A small masked image model, trained from scratch.
Model: encoder activation gelu, encoder width 256, decoder layers 6.
Training: soap at rate 0.0034, 16700 steps.
Data: trained on cartoon faces, 101725 training examples, 21.0 epochs.
Rows from block 2 of the encoder of a small masked image model, named by matrix and row number. Rows with one number belong to one neuron. Each number is 200 + 40 x the weight over its row's rms, rounded and kept within 0 to 999. All counts start at 0.
After each neuron's rows are labels from the 100 images, of 14976, where the neuron reaches its highest value: "peak on" is the class under the peak. Only what is clearly more common there than usual is listed. The data: cartoon faces.
# fc1: MLP up (encoder.blocks.2.mlp.fc1.weight, 1024x256), inputs 0-255
# fc2: MLP down (encoder.blocks.2.mlp.fc2.weight, 256x1024, transposed), outputs 0-255

fc1.627,92,210,208,182,177,227,186,255,222,169,258,238,260,203,147,173,228,290,152,195,177,203,246,201,238,148,237,236,171,234,187,152,255,206,165,242,198,245,132,231,174,218,199,153,180,115,156,203,188,224,163,216,190,246,156,232,239,274,162,200,149,145,230,215,179,106,216,221,229,205,231,137,212,249,225,233,213,188,240,180,179,198,142,204,201,160,192,181,171,237,234,229,185,199,190,226,170,172,146,230,169,182,223,158,184,191,150,185,170,239,147,203,159,187,220,149,172,256,262,214,170,201,173,218,229,73,174,130,203,229,234,178,242,179,227,250,151,232,227,223,206,225,156,106,151,90,140,206,238,134,184,184,218,196,223,186,163,216,151,147,231,286,125,231,216,253,192,182,272,228,279,211,143,242,191,228,228,159,206,134,145,169,226,208,278,146,202,257,212,221,191,135,218,252,278,239,213,190,226,162,256,152,155,180,179,186,237,224,175,169,211,161,202,272,215,176,150,203,199,147,235,232,106,187,193,232,209,214,185,214,178,169,229,141,146,210,141,204,198,134,186,188,246,139,251,231,139,180,260,145,186,192,212,237,267,235
fc2.627,215,213,177,116,154,207,270,215,219,61,143,157,227,231,207,123,193,265,178,177,195,161,213,172,216,177,243,226,249,239,230,247,239,232,146,193,226,241,144,221,270,185,226,221,144,223,114,184,197,198,262,228,197,169,123,266,203,165,198,227,187,179,236,195,225,176,170,162,166,239,159,184,216,237,266,215,208,237,196,175,136,266,171,175,232,185,302,276,200,229,240,217,174,205,161,217,197,201,177,175,200,200,195,165,267,218,143,174,173,190,219,214,201,157,190,142,210,235,186,134,180,251,163,179,156,185,180,183,240,196,165,164,243,239,156,235,174,240,193,221,205,137,217,308,139,144,173,154,213,234,195,205,198,256,218,212,114,148,197,240,234,170,259,243,173,264,247,159,176,155,154,213,150,217,176,194,272,213,174,89,229,238,245,195,208,209,236,171,123,164,94,196,221,196,236,158,122,253,154,182,162,222,150,243,214,183,202,245,133,214,187,186,138,207,243,240,175,226,117,185,165,262,126,180,214,213,238,205,167,206,219,183,179,264,153,228,157,209,258,242,257,163,197,237,261,233,225,204,172,145,221,219,170,186,198,183
peak on: skin

fc1.605,188,246,275,196,179,230,198,284,234,258,184,166,175,295,247,199,300,243,219,162,181,148,205,239,197,214,186,158,266,207,188,191,184,200,163,225,200,213,229,200,182,166,224,160,200,189,135,208,261,304,195,209,201,241,215,227,166,272,197,252,234,174,166,190,129,179,315,209,165,200,260,225,240,210,211,205,153,64,223,263,198,294,176,211,218,199,223,331,196,176,221,176,143,165,178,139,126,149,249,204,148,171,165,196,183,190,207,255,162,244,223,166,224,234,173,224,233,198,217,162,211,214,218,210,239,185,179,174,185,218,195,244,262,178,163,228,215,208,162,171,198,213,157,228,245,219,248,244,180,204,241,203,190,221,210,239,196,167,127,178,294,264,159,238,147,176,249,206,189,214,177,173,280,166,217,275,274,238,227,212,220,193,217,136,192,188,189,236,271,221,224,171,182,237,186,191,221,235,198,252,215,197,169,226,241,215,215,201,88,176,240,237,186,203,236,260,194,145,290,251,152,220,175,239,182,246,184,169,188,238,183,163,183,168,263,221,189,189,145,186,146,224,182,235,189,268,215,204,275,217,188,245,174,165,285,256
fc2.605,161,244,195,147,244,117,216,256,232,191,189,166,220,167,192,187,170,149,185,228,228,211,260,155,231,113,245,198,123,194,170,176,152,159,160,210,217,235,244,203,246,171,231,166,226,239,182,182,203,164,236,190,234,204,201,202,157,175,220,267,238,256,184,220,257,177,219,228,190,214,199,240,200,154,178,202,98,243,154,196,178,101,110,215,207,167,215,150,192,200,146,158,285,227,193,148,243,232,216,199,205,163,171,168,264,193,174,174,197,47,243,208,193,165,136,156,192,157,165,204,157,206,181,206,184,218,147,242,239,256,207,152,228,199,262,262,190,280,237,194,183,197,160,129,202,230,231,214,209,198,183,214,174,177,162,193,249,224,157,147,220,156,220,190,261,170,174,207,116,169,156,214,136,201,257,165,177,201,146,167,188,304,188,203,128,180,222,174,243,173,174,164,189,182,217,226,189,130,120,236,163,185,252,254,263,195,214,204,226,219,233,204,191,213,192,226,174,206,173,122,251,146,232,173,266,220,196,192,278,179,195,130,240,124,220,154,214,196,202,242,229,232,178,95,241,218,256,178,102,218,171,269,204,140,182,183
peak on: skin

fc1.747,151,233,175,168,228,184,187,135,197,227,194,198,258,200,240,207,172,195,187,186,196,248,229,184,277,193,261,213,201,151,234,200,148,195,220,249,227,222,244,147,118,187,214,217,149,217,205,234,214,191,237,181,275,260,189,222,177,298,172,225,282,261,100,124,191,166,210,216,213,164,198,270,201,165,152,160,212,180,168,119,217,200,180,209,236,169,203,147,242,167,249,118,172,230,193,196,228,205,199,180,234,199,169,297,201,197,227,240,260,244,174,237,193,218,188,177,249,173,193,174,186,231,158,234,145,167,229,155,193,197,143,212,220,248,195,169,189,174,231,194,215,222,212,320,189,108,194,112,237,184,157,219,142,256,246,221,159,237,145,172,170,264,170,178,197,237,211,203,219,223,210,243,210,133,221,193,192,189,175,272,139,239,188,155,137,227,158,134,203,172,211,254,215,266,302,200,182,140,225,197,242,109,186,250,256,188,233,209,204,232,250,211,163,208,201,178,177,216,213,95,192,185,203,202,174,241,128,214,209,226,337,221,159,227,170,173,256,185,177,216,235,207,105,252,180,135,228,217,219,207,170,223,152,236,175,135
fc2.747,162,145,184,258,136,237,236,292,189,231,175,236,190,199,198,170,187,219,195,222,174,224,116,223,216,180,213,184,183,247,156,244,217,281,230,133,219,178,207,192,215,191,170,155,231,195,201,179,251,245,297,280,157,187,139,179,211,196,207,148,167,168,197,205,171,230,198,234,203,247,251,159,188,219,132,215,191,189,205,195,184,230,251,145,201,181,199,240,275,199,173,259,164,176,194,212,239,172,203,237,178,103,189,200,176,237,220,126,178,256,202,231,198,198,231,192,111,219,233,167,226,144,261,150,254,102,243,175,104,130,204,234,210,186,184,176,188,171,215,162,206,225,216,143,200,239,104,213,129,187,175,167,213,120,145,120,168,188,185,192,215,224,240,109,223,153,153,202,183,163,200,172,222,208,204,187,209,244,145,164,202,178,140,250,264,158,272,283,281,202,123,165,192,249,204,264,187,186,171,190,173,218,190,168,196,233,160,287,174,159,180,168,253,163,264,229,179,182,66,183,234,192,283,208,208,199,230,176,176,217,159,267,212,205,261,228,225,184,252,146,210,184,198,204,225,193,200,173,205,194,199,127,275,239,186,181
peak on: skin

fc1.741,164,226,240,168,237,178,172,277,158,177,208,249,190,159,256,229,160,170,216,188,261,249,182,262,202,167,187,194,179,267,193,229,227,159,193,200,263,186,210,267,244,171,185,174,212,146,197,229,165,182,261,245,168,231,191,220,243,218,214,134,158,179,189,203,199,210,231,256,148,211,204,158,182,146,198,246,191,173,173,239,179,164,289,140,217,218,186,203,240,211,174,183,220,227,250,187,136,208,186,183,175,176,124,262,225,196,218,173,219,307,186,210,151,267,163,196,248,197,252,131,171,229,256,253,241,169,232,171,206,182,235,268,226,174,186,171,222,219,204,196,151,173,158,209,194,198,210,253,215,151,256,128,209,250,217,122,216,217,214,164,200,210,271,223,189,138,198,132,162,290,149,252,235,196,144,173,265,202,129,182,138,204,219,240,172,240,169,201,206,206,245,122,368,146,198,148,216,161,302,220,210,179,130,132,226,163,191,231,170,235,179,247,211,153,167,105,185,151,136,182,209,218,238,149,135,201,128,140,214,228,172,239,202,206,189,129,245,194,195,227,194,161,221,182,157,222,194,236,178,148,163,262,188,172,251,206
fc2.741,124,165,199,216,153,203,203,110,237,128,210,231,191,173,187,230,156,230,191,243,144,224,178,157,191,177,222,182,195,175,151,211,266,216,217,204,211,263,189,115,205,235,227,200,285,199,199,203,206,168,159,176,95,146,163,156,133,223,214,254,135,286,170,209,230,190,138,271,238,189,217,105,192,192,145,146,229,202,204,177,178,220,129,236,192,113,98,161,225,209,288,175,160,201,185,219,223,137,275,230,253,246,184,129,172,220,137,171,182,75,167,233,188,104,235,260,170,222,196,232,163,268,197,191,174,193,204,190,255,214,229,198,199,148,201,172,168,172,251,182,218,196,201,233,210,205,155,184,158,198,135,211,152,179,242,187,198,262,225,222,199,201,222,173,182,294,194,255,322,224,196,252,231,217,229,167,168,216,248,116,219,192,171,187,220,174,194,156,216,142,158,299,164,219,218,253,240,189,215,178,186,229,232,221,188,234,241,185,233,254,202,217,172,237,215,182,129,198,195,187,154,244,172,172,157,118,188,206,185,149,199,131,188,201,218,182,144,220,243,154,244,180,196,187,176,234,147,197,160,186,218,195,170,243,176,210
peak on: skin

fc1.21,232,143,175,122,134,230,138,172,196,228,241,218,239,180,236,202,184,164,181,284,245,191,243,267,149,165,177,199,187,143,239,175,234,215,203,275,162,247,196,213,191,137,179,158,182,244,246,268,163,215,215,119,144,223,153,241,293,198,229,225,128,236,221,264,175,238,145,143,169,175,180,164,134,172,217,220,296,182,157,236,186,209,207,161,189,164,243,177,232,212,181,278,175,241,219,169,205,199,134,189,211,166,247,221,194,190,194,232,184,218,223,243,196,210,177,142,186,194,226,257,93,259,196,194,243,170,219,131,230,170,158,182,220,239,229,207,144,233,284,171,137,150,212,179,257,180,193,193,142,195,258,244,215,178,152,229,228,150,263,187,185,164,186,254,157,192,237,227,197,218,192,272,319,247,153,216,213,250,235,157,178,239,187,166,154,169,265,202,252,157,236,228,220,237,200,164,247,166,224,196,157,277,176,186,257,191,216,257,217,262,183,241,176,181,121,232,179,211,205,159,121,224,216,216,194,206,182,214,178,215,262,294,253,261,102,121,249,229,146,214,168,223,186,182,160,211,188,194,189,222,221,200,210,204,231,166
fc2.21,188,173,165,254,150,162,229,237,218,175,209,202,203,193,197,259,240,225,119,149,246,177,241,241,200,200,202,196,163,229,198,221,198,227,208,237,161,234,245,223,233,243,270,253,234,227,151,177,286,160,185,162,232,249,193,135,211,250,183,195,230,178,210,195,227,193,155,289,184,208,227,242,233,201,164,194,155,185,209,175,202,240,160,219,182,166,219,183,218,142,216,151,241,118,190,122,149,220,220,176,222,212,216,154,245,222,167,120,238,235,139,206,197,178,226,230,189,168,223,140,292,174,226,145,178,176,166,286,218,267,201,230,249,197,188,239,230,173,198,191,180,162,199,272,191,268,193,163,315,227,183,209,218,180,167,214,199,203,124,133,187,226,313,198,266,167,124,181,169,189,209,243,156,188,134,189,181,174,212,179,219,178,207,190,244,221,184,267,243,217,191,187,217,175,286,185,183,166,237,192,195,213,282,152,175,199,191,186,272,211,253,224,335,233,305,179,199,192,225,211,147,188,262,275,174,115,203,149,264,138,143,129,170,129,191,179,178,192,224,242,244,242,218,155,266,203,187,216,229,279,225,211,174,208,167,193
peak on: hair

fc1.202,222,159,154,197,188,213,107,194,263,184,272,139,219,218,180,127,221,191,215,194,330,189,263,230,212,194,220,190,161,145,193,194,158,229,225,236,139,194,202,241,249,175,221,171,222,165,159,269,149,188,212,214,139,211,172,211,170,217,299,88,236,208,230,201,194,202,221,210,212,173,227,286,199,168,255,184,132,165,192,194,232,220,204,196,218,196,225,184,256,107,147,128,268,201,138,198,219,154,184,234,282,244,270,223,171,203,84,182,109,215,238,185,182,165,205,175,171,148,194,150,253,267,173,165,211,224,208,218,175,141,188,172,235,230,209,226,162,235,170,165,234,196,155,251,186,190,268,232,213,177,205,170,209,239,158,139,240,252,173,203,132,170,248,185,178,219,170,126,190,201,212,215,228,127,261,238,211,196,222,194,131,207,245,169,247,201,234,204,208,119,192,186,193,132,177,153,177,236,206,212,143,212,197,143,234,219,166,296,194,197,191,134,226,178,202,176,210,243,198,199,220,179,128,271,176,128,138,203,192,145,183,298,228,176,200,185,204,174,271,211,204,161,249,205,203,211,252,176,186,238,214,187,216,128,262,218
fc2.202,184,131,204,102,198,158,161,242,147,237,198,169,255,204,190,228,174,282,212,219,115,133,140,189,198,152,174,239,189,128,174,218,199,212,177,195,225,190,145,235,252,310,237,185,251,210,199,237,260,215,156,239,201,205,277,137,192,246,152,264,174,223,140,271,200,253,195,174,160,186,213,193,206,235,123,235,214,176,194,131,167,139,137,151,196,114,110,172,177,267,243,243,132,138,176,199,226,214,238,187,218,208,230,144,215,202,174,265,208,141,141,214,194,248,232,271,144,133,226,119,185,204,243,211,190,254,168,203,193,143,161,207,134,217,174,202,180,141,234,186,184,188,210,151,187,195,264,190,169,184,241,265,150,189,213,318,174,233,200,236,238,187,187,168,142,195,216,230,225,265,185,200,190,231,178,194,181,206,268,224,243,241,205,195,171,247,200,191,236,199,212,259,117,195,186,242,180,172,209,160,188,161,231,199,166,154,196,159,187,201,175,168,163,177,178,248,196,188,262,199,174,209,181,253,211,214,152,255,202,237,163,111,176,237,210,168,166,275,221,249,255,236,186,226,202,290,150,181,209,202,143,175,193,252,128,204
peak on: skin